A small contrastive image-text model, trained from scratch: encoder depths [7, 14, 14].
Rows from block 24 of the image encoder, named by matrix and row number. Rows with one number belong to one channel. Each number is 500 + 25 x the weight over the matrix's rms, rounded and kept within 0 to 999. All counts start at 0. Numbers have three digits each.
# conv1: bottleneck pointwise conv (encoder.blocks.26.conv1.weight, 128x384x1x1), inputs 96-191
# conv2: growth 3x3 conv (encoder.blocks.26.conv2.weight, 32x128x3x3, transposed), outputs 11-21, a 3x3 kernel for each
conv1.47:500500500480500500500500500500500500500530500531444448466544500500500500500500500500472513500465500500500467500464500500500500500500500500500500500448500453500500500500500500500500500500500500500500500531500500500512500500500468500500500500500500500500500500462500500500500438500459500500
conv1.48:500500500478500500542500500500500450500500440500475500500500500500500500500500500500481500485500539500571464500500476478485500500500553500500500500500500500500500484500454500500500500500500500500500500477500500500500500500500454500500500500500500500500500500500531471500500500500500500500
conv1.49:500500500500500500467459546500500547500500500500500500500500500500500538500500472500534500500500500500532500500500539500500500472500500500500500433500537500461500500455500500500500547500500500527500500500500548500500500500547500500500473442500500500500500500500500500500500500500451532500
conv1.50:500500500500500458465500500448500553500500500522500500500500500548457469500500500552500500558500500500543500500500447500500500448543465500500473455500457441465500500463500500500542500500521500500500500543460500500464500500500521500500462500500500500500500500500465500500500500500500567471
conv1.51:500500500500500450500500452500561500500500492500500452500500500500500500545459500500500500500500500500475500500500500463455500500500500542500500500500500500500500500500500500500500500440500500500500500467467500500500500500500461500500500538500500500500500500500500500500452500480500500500
conv1.52:500461541500500500500440500500564500500460500500500500500500500500500500500463457500554500500500500500500500500448526500500500559500500500500526500464500520500500500500500500500500500500500500470500500500500500500500500463500500500500521439500459500500500500500500555500500500500500553500
conv1.53:500500500481500500500500458549475500500427500549548500500500500500500500500500500500500457474500540500500500519500500500500549500500548500500500545500500467500500500500562500500500442500553500500500500519474500515500500500555483500500539563531526500500500500500546500500528500500500455500
conv1.54:500500500542500500449500500500551429500500500500500500500500500500545500527500500500481500500500500500500500500500500500538500500500500450500500454469500524524500500535471500544509500539500500540454500500500500500427500461457500525500500437500500500524460500475500500500500500500446500500
conv1.55:500459529500541554500500500500523440500500500500500472500500500500500475500461470456454500451500500500500560532500546476500500500500471500500500500443500541500548573500556500500500500500500500500500479500455500541500500500484523500462500500500457500500539500446500500500470500451500500500
conv1.56:500500469500500500557500500446500500546500500470448500500451500568464535500500500533500480531500500431500543500500524500500476500500453482500526500500437458514500500500500500500500500500500500500500500500500487500500500500500500500474500555500500500500500500500500473475500528500500500529
conv1.57:451500475462500500500500500500477500500466500500500500500500500500500455500500500500500500500500500559500500476500527500528558500500522500500466487500480500500500462500500500470500500500463522500444500500462552500500500500500500500500429500548500458500450500467500444500500500517500478500
conv1.58:500500500500500459500545500500446471500446500500459500500500500500480540500500500465500471500514500500500500500500500500500500437521500500531500500500500500500500454480500419500500460500470500500547500469500500500544500524500500500534542500500500500500500500500500500500500500500500500500
conv1.59:470500500466500500500461543550500500459500459500500500500454517546500500500500446563500500500500500500479560449500500500500500500500500500500500560533500500500500500533500500500500500500500500500439500500500500500519500500500500500566500545500467500500472500464500500443500500500500500442
conv1.60:460500500500548500560500500500500500500500500500468465500525500500468500446500545539500471500500522500500500500500500500500470500500500500500500500500524500477532500500471500500500500500500500500525500552500500500500500500500500522500500538500500500500500500500500500450524448500500428500
conv1.61:443500500500500458500500500500500587500500500500500500500500500470500447500500500500500500500500500500500500500500500500500500500500500500555500500562541500500460500500500433563478500467500542500534500523500578543500500500539552500500500500500500500500452500500462500500463500500533500465
conv1.62:531500500500500468452500454469500500500500539500540500500500500500500500500500500500500500500500500500500500500485588538530450500500500451500435500455478531500500500500500500571531500500500548535500461500500500500500527441500500500500529447459500560500500500500452500539480473500500446500
conv1.63:500530550500500500467434500474500443529500438500500500485500500500500500500500523500500500500520500500464500445500500514500500500500500513516546547500547558500500500520500500500500469500500478500500500500473441500484433500461418500528500538537500500500500500500547500500500481519500500473
conv1.64:500541527500500500448500500476500500500500500512524500550500500500500540500500500556500500500543479500560500500500500561500457500500500500500500500555500500500500500468448500526500468500500500500500500500500500500500500500500462458500500474500500500461500500500500500500500500500500500500
conv1.65:500500483500500500530500500500522456500454471500500500500500500500500500500519540581577500463564521531500500500548500500500500500500500500500434500500500449454500462500462500521500525500500500500500532500469500456500500466500500500532500458500469500500476500500470500500500543500500500574
conv1.66:500500459500500500500500500500500500500500500500500500500532483500563465450500500520500524500500500500521500447500500500500500500500500462500563500515500518500500500500557500485500457445528500500500500500557500456500500500458451500500500457500484554500500525500500500500500500500566500500
conv1.67:474530500456554500500500500450500500500500500500500379500467465533546540526500500472500500521441500500500500500500500500500536500500500500500544500500500470534500426532533460500500500500500500500500471500500570500500500500573500500500539500500500500500537500500500500553500541500500557455
conv1.68:500500500500500465500529500484500500470500500500500525500566500500534524500500500464535500500500500500500500500500469500521500530500500500500500500500500500538500529500500500479500532500500500500500448500500500500500500500500500500530500500500539500500500500500439500500500467500500430500
conv1.69:500441500500515500460500500541537500460500500500500452500461500465500500500541500500500500500561500560500457500500523500500459435575438500530468500446500500500500500500500500500530500500500500500500500500500500552500447524532500500523455500500500500534500500500500538500500428500500500500
conv1.70:616500500500500442500500500484492526525500558441500553500500500548489500500560500540500461500500455544545500500448500444500500500500500500500500500500500500500531500500500500500500553577500500500500500500537500500415500500555550460500500500500471500500500500500500500500463500472475532532
conv1.71:431500500458500500500500500500500500500482500500455457500562500500549500500500464500470524500452455500500500568500500443500565552500521486500500500500500500545500500542500539458500500515500500500533500500500500535544500522500500519441500500546500454500500500500500467500500584500528500500
conv1.72:500500481500500465500500500500500558471500500500500500500500536448500500475500500432555466500500451534500500432500500500500500500500449500547500451553500500500500527500500500500500500500500500500500500500500536500542500500435458500500500500467500500558500500500500500537500500549500500473
conv1.73:458500500500500500500500500465500500500500500500500408500500474500500500500478500441500500500500500500500466500500500500500500553500500500545500463500500490500500500541500438500500500445500500500500500488534473500465500500500500500500500500500500500500500500500456500500481500500560500500
conv1.74:500466500500500500462500500500500500500500500500500500474500466500520500550500500521500500500500457500500500523500500500500533500451500461450500500500500500500500500500500500500538500500500500500500500457561500500500500459500485500483470500449481500500500500464461500536500500500500500500
conv1.75:500500526500449500500500500500526500548500500500500500567500461544500500500463464500500472500500500500500462549500500500531553500500500500500500500500500500463500447500500500500500500545538500500500500500532500461500500500566500500500465500557453500500500500430500460500549500525500500466
conv1.76:540500500500561500500500500518500500459500500500500500500469500500500500500500500500500500500555500500500458500500500455500430551439500500549500539500500500500500537500500500515500500500500500500540465467500527500500466500500500534500500500468500500500500545500483500500500446500467500465
conv1.77:500500500500500500500500500500500500500500500539500500458437531500543463526500500500531500535425500500500500500500500456527566459500500500553500466500500532527500500500500500480464526582434500500553500446500500500526500500500520500500449500481500472500458500500500500572452500500500500500
conv1.78:500520500544500500500500539500500500500500500500522448481567488474547500500500500500540500500529532500500500500500500500500541500500500500500500536500500500500500533500537540500516468500500500500500500457461500500455500445500500500500465500500500500500519468500500500500500500500500469500
conv1.79:500500484500500456467537500541500500500500500500557500456500500500500500500438459500500500500531500500500500500500500500558441500457534465527500465500525500500450500500500467461475500500500500500500500500500537500500500500436500500500500500500521500520476500464441500500500500500477500474
conv1.80:500500500500500500450500500500500500500500500500500500500465500500500500500500500551543500500500500500500500557500500462500580450426500500500500500500500500500536500500500524500551473500500500480500500500500500558500500523539500500500500500500562500500500452449500500500500553547500500532
conv1.81:500480500532553500500500500500522500481500528500500500500500500500500500500528500500524500533538500500523500500500530500500500500500478500455500500500500500500500500500500500500500500500500575500500500471500500552500500500458469547500500500500500500475500500500500543500500500500500465500
conv1.82:550500458500453500500500500532469525500458441544500526462528500500500500500456500500500500450452500595467563525500500500500500500500500555500500500500464500500484453555500500500565547500500500486500500457500500500527477500500500500467500500500522500544517500500545500500458551500500500500
conv1.83:500500500460500538500500461466500500500543447500500500483552500500464500519500500500500500500500500500500500472500500500500500422500500540450500500500500521478500467500500500500500500500500500477500536500500500500527478500531458500500500500500500441500500533500500500473500500500473548500
conv1.84:500500453500500500500562557500500500500500500500500500500500500500500500500466500500500520500500534500500500458438500500500500429500500500500474500500565500500541525500500500500500500582500500500527500572500500475500500453500418500500536558500500500500500500534468500530482500500500439519
conv1.85:520500500500500469534547500500500536500551547500439462456528500500500500500500500500500468500500500500500500500454500500526450500500500500547500500500500478500534500500500500525500500500485500528442500500453500446500500500500500500500547562500531500500500500500500500500500500500528500549
conv1.86:500500500500500551500500455500500486500459475534500500500500500500466447500500500500500500500500473500500500546500500526500500476500500500500500500500500500441500500500500526500500500500500500500500500500500516500500500500559500500500451500500500500500464500500500500500467500500500500500
conv1.87:445519500500500500500500500500500500500500452500471571500427500469500500480500500500455500500500500462500500500459545566500500500467519500500544500500500500500500553536538500500500500500500500459500500451500500515481500467464447500447500500500457469500500500500500500500500500527500539500
conv1.88:500546500547500500500500500500500500500500500500542500500500500500500500559500500500500500532461500500500500535500500500500434472500500500500500467500500500530500537461554500519531523500490537550478500500500500500500532500442525500500500500438500500500500535500500500466442500500500500500
conv1.89:500500500500500523482500533428500500500500500500500500559522500500500500500500500500500500445500500500536500500500463500500500500500500500500500500500500455500569500457500500500500500500525456462500461500500500454500500500500500485476454556477500459500521543556500541500500422500500476500
conv1.90:500554500476500500425500500500500500464500500500500500531500500473500546569500548520500558500500550500500500477500500500500500535500500584500500500535500500500500500500573500469500449500543500500500500500469550500500500500450529431500500500500500532452480500500500500500500500500573500519
conv1.91:500500500500500500500500568500500500500500500500559500500458500500500526500500483500457540500500500464500458500500500500541500500500500545500562500500448500500500555466564500500524570500537468500481500500500441551500500500461500500516479500500486500500500500461500500500465500500469557500
conv1.92:453500500500500500500500545531500500466500500463458500500551500500500500500500500500500500500466543500500500541468500500500500557476500532500500500500564500500500553500500500500448455527500500500500449546516500500438500500500500500500500455484464464500500500500500500475500500500500500500
conv1.93:538500500500500465427500447500500517500500467500500462500500473500500500533500500548500534500500423537500500536500500556535531526500500500455444500500500518514500500500500530500500500500500500500500500500551460542500500500500500500500500480525530500500500500500500548500537500546500526438
conv1.94:549500500516500500500500500509500500500500500500500500500435500500562500500500500565545500446437500500500500500482500500500579532525500500532500519500500500500500520500500458457500500500500500500543500526500443441500457533500500500500500462533500465500500500488500500500545589500500500539
conv1.95:500500500500500458534500500500459500500500500500500500471500500500537483500500500500528500500500500541500500500500500500500500500500500500500500500486500500500500500500523500500500500500455500538500500500500500500518500500500473500451500500500500500500534500500500542500500500500563500457
conv1.96:583475500500500500500500500444500500500500485500525500500500570500500500500500500546500474500500500530500500500500500500455584500500500500500500500539457500500526500500500537500500462500500500452500534500500517500500450500460500453500500500538500463500567500500500500500526500500500564500
conv1.97:500466500500500500500500500500500500450531457500500567500500500513500500500500533463469500500477500552500500465500500500544500460524468530500472475500500500549500462500500500500500500500568500500500500438551500500500465500545500441500500500500476500455500500500500527500528500500500500469
conv1.98:500535500500500500500500500453500464463500500500500500500500500500500500541500500500492500442532500500500552500500500500500500500531500500457500500531486500500500557500500543500500500544500500500500500500500500500539500500441500500558500500500500500500500500500522431500500500500549433500
conv1.99:500500476500500535500523450500468500500464500500500500453471500534540500556500458529500452462576500500500500500500452500541500519463500500500500500500500500500500500500549500500500500500500543542500500500500500500500500529470500500500477467500500500474500500500546478451500500500500500533
conv1.100:500500534500500480553500500500500500500500500500471519500538457472500500535500500500500500500500500500500500500500500500500500500500500500473456500500500500500500525500500527500500500500500462463500500500500500500500454500473500500500500500500500500500500500539464500500500500500500500540
conv1.101:500500532500500500500500500500500430500500500500462500521500500500500500500500500500500500471500500458534500500500500500532420500500546500500500453500500500534500500500500500500532500500465500536532500500500500500541500575500500471500500521500500500500539500478500500500500500500526518500
conv1.102:465530500500476500500500500500500500500500500500500563500500500500468500523478500444519500500547500500500528483500500500500500453500500562500500531517553500500500452500500500500500526500500467500500500500500500500500500500500500464500500500500500538500500537500500489500500500500533500427
conv1.103:500526500554500527500540500500500500500520500529522500536561500500500500500500500554500500500500500500500500500500500555500459500500500500440500515500500500500517500530500523462500500500500500500478536500500500500472500500500442500500500547468500500500500500500527500500500500529548500500
conv1.104:500487500500500500458500500550500467500500500500500500444500500500531434500557500500500500479537500500500538500500500500500453500480500500537500445500464555500500526542545500512500515500540500500500500500500500530500500500500557541500500500461500500500512500500500500500500452500500524500
conv1.105:477500500500500500500500448500500500500466500500465500460500500526500500500500500500500500527500500534500552500500500500500546500500500500500573500500500500500500500458500500500500500521500500484483500500439500500500445500500500500500500500500500500532500531500500500500500500449500544459
conv1.106:500538500500500500500476441500533500500566500500500500500500500500467500500500500500469500500500500533500500500500500500500500500500500500500500535500500500500500500500435500500500500479500475481500500466500509500500500500534460500500500500500500500500500463500500500500500500474500468500
conv1.107:500500500534500460475500544500500500500517500500500564500469500538465500568500514500500500500500500474500500472500500500447500500463500500500445500500445500500500582469543500482477500514450500500500500500500500500500527480500500463500533500500500500472500500500447500564500500500500500500
conv1.108:500500544500463500500500464500500500500500442500500500500500500500500500500453529462500500500500551500500500500556500500451500500500500500500500459500500500500526500458500530500528460500500516500500500500500500500500500500500500500500500500500500500500500500526463500500500500500500500500
conv1.109:470500569500554500500542455500500500500500500500500429500444550500500500579500500500500500443500455500519434500500544452500500500500470565500500446500500500500500500464565500516500500472444542500500500450500500500500500566500500500476434500483500500500482500500500500500527500500500500500
conv1.110:500471500500500500539500468500445500500500500500442500500454513500500537500500554500500557540500500441500500500500500500500500500532500500500500564500500500500500500560546500500479556500556529500500500535474450500535500540459500500500541500500533500500500500500500500500538500500500516483
conv1.111:500536500500500500500500458500500500500500500465500500500500500542500500500500500500500500500558500500461523500456500524500525564523537528442535500443500448500500531500500500500500500500500500500500500500467500500451500500500521527467549531500500500500500475500475500500487500500531446500
conv1.112:500500500444500435500430500462437467500461464446527500427563500500500500500500500500500500500579500568465480455479500500500500500500500473500500530500500500500459500500443461500500500500500500500500500500500500478481500500500500500544469532500500482542500441500452500500500541537500500500
conv1.113:500500500500500500500500444500560500500464500500500479500500530500500500481500485545500500500500500500500500500500500500438463500500500500500500500500500500534500500500515500500435472500500500500500500500467473500458500500500500500500500500500500500500500517500500500500500500500500500500
conv2.47:500540500500460500500500500556540500500535500500459500500537500460500500500500467500500500500500500500500500460500552500500500500462500500500500500500458500539500528458500500535464450500500539552500566500547500500500500444449500500500455500468500500549500555500500500544500464500500500500455500500
conv2.48:500500500548535500551556500467500500500500457537500537500461500500552500500500563500500500500500535500500500500500458462500500500550500500500500500500500454500469500500542500500500500529500500464500500500462500500500534500500500500541500500500500500500500500500441500500541500500458468500455500447
conv2.49:500554500544500472500500500500500500500445500500500461500543500462500500458500549500500465548500500500546500500500500461445500500500500530500500500534500500500500535538500500500500500500457500555544500500557500533500500434500500500430500431442554500500557500500500549500500500500543500500543500457
conv2.50:500449500500559566500500560500467500500558500537500534500500500500538500500500500500500500500548536466500448500500500500448500500457500458500500500500458453437500535500448457500500500500536534500500467500500500443500500500551500500500455544500500500541500500500500542467500550500500540500471500454
conv2.51:500500500500500500500500500500500500500500500547500500500500462500500500444500500547500500500500568440500561500500500500535500535539500500500500535500500463500500500500500549500500500500500443500500500500444534500500500500500500500500553541500450500500527500500530500500500500500469546500469500500
conv2.52:500500500500500500500500500561500500469500500457500500500500538500445452500500500500500500500552500449500545440500440500546440554500461500457500500500500549500546460454500500500500469500500500536500500500500500500546500500544548500500500500500500500500500500500500530500500500500500500577500465456
conv2.53:500500454500500452500500500534500467500500500500500500500500500500500500465500500546500500534500500500500540500500461467443500500456428500500443500500500500500446500500500455534460444500500500500500500460500500500469500500500500500500500500529541500500462500500500539468500500500500455445500500542
conv2.54:500543500500500500439447450500500559500500500500500500544469500500500500529500500500500500500500548500500536500500500500455500500500500500500471500500470500500500535459500500500447464500463466500500500500531533500500528500500500500500500537500500500500500500500434500464500551500500500500500500500
conv2.55:445444500500500500500557500500556557500500540449455500500545559435534542443500500500500500500471500500500456500500500541500539500500500500535500500458500457440500500455500500453500448500500500500553555500500500500472500549500500468500500500500500500500500538534500500500550542500500500575500457500
conv2.56:500500500500500500534457500500500500564500500500500500500500500533467500500500500548500500500536553500500500500467538500500562500464538500461440500500427500500500500500527554500500537500500467500500500530500500500448500500500500536500500500500500500500500464500500500500500500500500453500500500500
conv2.57:500500500500500500548500500453500500500544468500534500500500500500500535500500470500500439500500500500536500455500500459450500500500500500500458500539500500500500500461500451455500500500466561549556500500500500500500500500500500500467500500500500500500500500500500537500538530500537500548500500500
conv2.58:459500463455500500500433434500500500500500500500500500541500500500500454500500466464500500500500500500500500500500500549500500500500500500500547539500500500500500500500500451500500500500500450500535500500500500500545500500543471500500532539500500466500500500542500500500500500554500500500500542500
conv2.59:538500500500500535537500500500500500500536500500500464500500500500500500500448500500539500500539538500500500500536500500500500550500467500500500500500500500538500500500463500500500500500468455500500500500467462457455500552500500500500500500500500500500465500500500500500500500500500542500500500500
conv2.60:500500500500500500500537500550545500500451500500531500500546500500500500500500500500500455500500500500500500541500500500500500467536500465540457500545500500500500500500500500500500500500500500500500500500546500500459500500500500500500500464500500544500500532464500500500500500556500500500500500500
conv2.61:570563557500451500500450500500500500470500500438500500500500458500531500500500500536500500546500500500500463500500500500500500500500462447500500542542500537500555500500500500500500555500500500500500545500533500500500500552553500547500500500540500534500500535500500500500558500531500500500500500460
conv2.62:500500500468500500500500500550453445500500500500500500543543500500458500500500500500500500500500500500500500543500534464500500500500546531532500500500500500458500500500500534537500500500500500500463500500500500500547500500500452442500500500500469500500500500535500539500500500443500500500500500500
conv2.63:534500500500500461465500500462500500466446500500500500500500461500500555553500500500458469500500500500500453537500464500500500500500500530531500500500500556500500558500556500500500541500500500500451500500500500500500500500500500500445500500500500500500500500541500500500500456500500500458539500539
conv2.64:547537546500500500500500500500500500544447458500500453539500500500500500457500500500500544500548500500560500463500456500500500540500500500500500500500500500500538500500552500500500500500500500500446500500500500500500500500500500462500500500531500455442442429500500448451500500500500500532536500500
conv2.65:525545500537500535550471500500500500500462500500500500431431500459500464500540500500500500454459500500555546500500500500500460500544500500500500552500500500555543553557547500548500500500500541500452500500500500500500500500500459500500500500500451500500542500500459500500500500500449500452500500457
conv2.66:500500500550500500500500500500500500500530448500500464500531500500500500500500500500500500500500500549500500500466500500500500500500500500500500465500500500448500472555500500465500452500500500500500500500451500500500500500460500472500500547500465464500500500500454500500455500500500545500500537544
conv2.67:500463500500461542500500538537500500500500500500556500500500500456500500500500500500500500500500500458500500500500456453462537500500500500500500431500444500463500500460459500457500500500500467500500466500500500540500500500500500500500531461500500500500500500500500460500500500500500500547463460500
conv2.68:500500563462533450449456448500500500500500500500470500537557559500538500444500500536536500532500500546500500500543560442500472500500441455500434500500460500500445500500500500500500500500500500500500500500500548539500500541500500559500532500500500500500500465500500500474500500539453500535548500500
conv2.69:539500457469500500500500500500500500500545500436463500500500500472500549461500500500500461500500466561500500538500500500500500454447500500537500461500500500500460500500550500500500453500500545500500500500500469500540546500500500500500500500500500500500500500500500500500455500500461500500456500459
conv2.70:500500460500500500500500500541500500500500500526500500500545500467500500500459552560563538566500500534534500433420500467500500500500500537500500500547500500500500500500500500500500500500500500500546500500542500500500500500500500500500500500500469537500500500500539546500500500500500549500500500462
conv2.71:500500500500500500500500500500500500500500500500500461529534500457454571500500500500500500500549500461500471500500544452451447451500500500500500500500500500500535469500462500500500500500500545540500500500500539532500500500500500447500500500454561550500500461500500500500447500468555500572567577500
conv2.72:541500500500500500500500454500500500500500500500500500500500428543540500565558500500500500500466451555472500557500500540500569500500500500500500500500500547551500458500452539500500500539500500441500453438500457429419500500500500500500459549500500500500500500500500500500500500532500500500500500500
conv2.73:500535500500500465500500540500500500500500536453500500500552569431448555444447500549551500500566500500460500436500500500500555568548500500500540500452500469500500500445429460458500549500500545553500500500566500500500500500467536500500500535500500500500500500500500500542500500500539539564500500500
conv2.74:542500500459500500445500500500500500500500500500500446446500448500500500500500500500500540500500500500500533500500500500500500500500443500500500500500500500500500500451500500500500500500500500500458500500500500500500500541500500500500500500500500500500500500500468500500500500464500427500452456500
conv2.75:500465500500500500500500550441500500531545500500500500500500500535500500500500531500500500500461500453500500500549500500500500500500500455500457459500500500465533500500500538500500500500534533500466468500500500500500500500500500543500500500500535500539543500500500500500500544500462500500500500500
conv2.76:541500539500554546500551500500529500500545500500552500500500554500500500500500500500469443453500500538500500500500456500500546500500470500458500500500500500448500500500500546500500500547500535500452500500500442500500500549543548463546500500500544500500553500500554550544500500553500547500500500500
conv2.77:500470500461500500437454500530500500500500500463500500500500435500541451554500500500500500500500500500500500551500500537500500435500500500500500500500500555500500500500500534500533500500525500464500500500500500449500500500500500500500500500500500500500500500500500500500500500500448439500500500500
conv2.78:500500500500500500456500460538500500500500500500500500500530500500500500500500500460445500441500460500500500500500500463500500500500464500500500500500500500500451500500500500500500456500500554500500500550554536500500500560500500548568500500500500537550500500546500500500500466539468500548500500500
conv2.79:500500500552500466534500500500500500500535557500550500561500500500500551458449500500463449500500500500541500448500500500548500500468473500533500500500500500458500464555500500500500500500500539500500540500500500466466500500500500500546500500500500500500554500500500500540551537500554500458500500460
conv2.80:500500500550537500500500500500463534530500500462500446546500471500500500500456500500500567500474500500500500500500500500500500500542472532544500538500538500500542454500469451500500452500500500500539454500500535500500500500459500500500500500500549500500500500466500500500463500500500455456500500539
conv2.81:500500500500500460500540468444457500500500436500463500500455433500500428500500500500500530444456500500465500500527455456500467459541500500500500545500540500500500500500464500500456443500500435500452500413424500440500500500500473500552500500500500562500550500559565560562500500500500500565500545539
conv2.82:500500500500500500500500500500500500500547500500456500500500500500500500500500500500500455467500500466500500500458500500500471500500500462500500500500500500458500500451500463500500500500500536552541540500543500500500500500500500500500500465500500500500500500500500466542500500500500500500455500500
conv2.83:540547500500452500451500500500500500500500451500500500531500500500469537500500500543500557500541500500500500500500462500500448542500500458500500500500500500500554464500500500500542500500500468500500554500556500500553500455457465500500500500500531535500500551500500534539458500500500459500500500500
conv2.84:500462500500500453555500500458500500500500500500500460500500500500500464557500500500535500545453500500461500500549500500500500500500500500500500464500534500500500468547500538500464500500500500500500500537500500500500500500500500500500500500500500456500500500460460500537500542538534548500500500500
conv2.85:500500500462464456500458500500530500500500500500500500565555500500533500464500500500500500500534546500500544500500542536531500530500456500453500500500459500500500500500500500500500536534543500500500500450500500500500500500500500500500500550500500500500500544500546500500500500500500500500500500500
conv2.86:459500500534453500500500464500500500500500500500500465472536500452466500500500500500500542541540500500500500500552500500500465500564500500500500500500551544500500500468500463500546543562500452462500500455500500500500529468500500500500500500537533500464500500500531500500500450500500500500500500500
conv2.87:500500500500472500500500500500500500453500500500500500500500500500466500547538500500500500500500500465500500445500541541500500543500500500464500500500500500500535500500500500500500500500541500500500460500500500500500500500500468545500500500549500500539500500500500500466500542546500500500500500557
conv2.88:461500466500571500500500500466500500500500500544500500500500500500545500500500500543500500500500500500500540553500542500446500443433536500542542500500459500451468500500500461500460500500500500470500500500500500500500530500500500500467500500500500547500500500500500541540500446458500441432457500500
conv2.89:500554500500559500580500567500500460500500459500500500537500500539500500546500551537500500542500500500500541500500556500500542436500547500463500449500500457452462500561500500555500500500455500539500500536500500538536500500500500500500500500500500500430435500500422434500500466500468500444500500500
conv2.90:500500500500500500536538550500537500500500500500548557500500500500500500500500467500500500500531528500500500500500500500500500546500500500539500500500500444500461500500500443460500500500500500470500500500500500500542500465500500445500500500500500500500500541537500500500500459500528500500500500536
conv2.91:458500500500500500500543500500500500500500500500465444500500561500500534500438500500500500500551465469500547500500500500500500500500500500500500500453529500539535500500500456449456500449448500500500500500500500500500462460500500500500468500456500500500500456500451500534500540465500564500547500500
conv2.92:500458500500500554500500500453500531500500543500542500529500529500500500500500550446551500500500500442500443500500454500500500577500500443500453500500500500500500540500553500500500500531459500458500500500500500537500500500500500548540549500500538500500500500544553535500446462500500548500500500500
conv2.93:500544500500500462500454500500500500543500466500500500551500549500532500500500500500500500557500579500533500440500500500462500500500500500500500500500547500500500500468458500455500500500500500500500500500467500500500446458500453453466500534500500500500500500500500500500500500500500500500500500500
conv2.94:500500466500500500462500455500543535544500500500500442534539500500500457527500500500500500536500500500500500500500500500441461500438500500500500500500500500500461463454471463542528465500500552500500548500500500500543500500500465466500500467529500500500500441451424462438500453500500500500500500500
conv2.95:500500500500537500500500500500500500500500451546554500500538500500500500500500444535500500500500500500500500546500500500500500500500500500500500456447449500500445500541500500500500500500500500537536461500538453500500500500500545500500500500531500500500550500500551552500500500500531500500500500464
conv2.96:500500500500500500451500500543500530500500500500452500500500500500534500459500500540552460500500500500500500500500500450500500500455500500500500500500500541500500500500500500500500500500500500500500500500500500500500500500546500500500500500558500500500449438461468436500500500500500500500500549500
conv2.97:500447500500500500460500530500500500546500500500545535500500446458500500538500500542500500500500500500500500500551500500463500500536500500500452543500500540500547500500500500533500500500535500500468535500500500500500468500459500500500541500500465500500500500455459500500456500500500500540500500500
conv2.98:500500500500461500500500500530500500500500459454500531500500500453457460500500500545463456547500455500500500500500500500530500500500531500459500457500500500462500500500464469500470500500500453462442500467500500500500500500500500500464472500500500500500500500500500459535500500500455500500546500500
conv2.99:531500500557564500500532500500551500500500500500500460500538500500500534446439440454500500442500500437500543500500500500500500548580500500550541537463500500500500549500500500500453466500500558500534500535500555500500500500500542500469500500449500500500463500539546500500500500500500500500500500540
conv2.100:546500500500546548500500500500545500500500500500458433500422500546500536576500500500500500452500500500500500500453433500500449500500500500500448500586500601500540500500500555500500464500500500500462531500500537500500500500500500500500500534552500542500556500500500500500500500500459443447500537531
conv2.101:500500464459454500449500500500500500559500500500548500500500462500500539500500500500459453500448500500500500500500535500500500500500531500532500500500539500500456500465500500500500500500566500500500500500544500471500500500500500500500500500500500500500500500500466500500500500500548500500500458500
conv2.102:550556500500466500500500500556500500500500500500500500500500500500541551564500500500500500500500500500500500500441500500544500544542457463500449569500500546500544453464500500500500500551500459500500500500500538533500500500500500500537550530500500500500500500500459500500500538470473541472500548500
conv2.103:500500500500500500500500464535500500500500500500500500500500500500500545500500500543500550548500532540500500500457500500500500500500459500500500500500537500500500453466500500500500500500500500460461452459452500500538500500461500500500500500500500454500500462500500500449461500415442500500500500460
conv2.104:500443500500500500500500463552473500535553548500500463500500500500535500440500500500463500500545500500558500500551500500500500500500500500500500500500500454500500500500500500500458542500500500500500500548500500500500500500537535500500500500500500552543580555548569561500500500500536500500500500500
conv2.105:500500500500500537500500500500533542430500450461500500500500555500500500500500450500500500500529500500500450500500500536500500500562500500459543500500500500500500500500500500500545500500500548539535500548500500453500500500500500500500447500443500537500500500500468458500500557549500500536444500500
conv2.106:500500545500500500500500500500500500437431500500500463454500500500500500500536500539500500465454500500500456463500500500500500500500500500500500500500532500500500500500500500500500500500460500448450500500450500500456450452500500500500531500500500457500500534500500500500500500500500500500500466500
conv2.107:500500500451458500427500453557551500500500434500500434453448500500500500553500500500500500500454500500500500544500500500500457449500449500500462545500545535500500500467466541500500500536540433500500500500500500500558500500500539465500500500500553500500500500500500500500500455441425436435500500500
conv2.108:462500542500500500500542500449440500500459500500500570500500500500500500558551570500500500500500445500457450552500564447461541500428532500542540557500542500541500500556500500535500500500451500547500500500500500500500500461439500500436500500500500545500500500500470500459542500500500500500563500500
conv2.109:449500500500500533500550531500461467500500500555500544532500500500500500500500450500500500500454500500448500500470549500500463500500538500500500445438500500500500500500500500500500500500455500500542539500500543471552500500500467500466500538450463500464500500500500500462500500500500500500500465500
conv2.110:543469500500500500500500500500500500500500500500500500500500500535500500500500500546500537500500500500469500500500451500500500500500541452500500500500500500500451500500500548535500464534500500500500500463457532500531500500464536500538500500500500500500539500500500467544500500500500500500500500456
conv2.111:452500468445500500500534500500500569460500536445500500536500500459525500500500500450500500446464456462500500500500500500566500444500500500500456445500500500464500437458500537500500500500500500500500500500500500500500500500500500500500500500548469552500546500555500500559500500500500500500500545500
conv2.112:500500500500448453500473500500437500458536500500563500500466500500500500500500433500539500500500500500500500500500500500500500500500500500500548500500462500500538547500500500500500500500500500536500500500500500500500500500500500500500500500500500528500500452500500500500458500500500500500500541500
conv2.113:542500547500544500552500500500500500500461500500500457500449500500500500500549500547500500537500500500500500500500500500539500560500500500500500500500500500500500500500500535540500500500500500458500536541462500500463500500500500457457500541500500500500500500500500535500500500500500500500500500500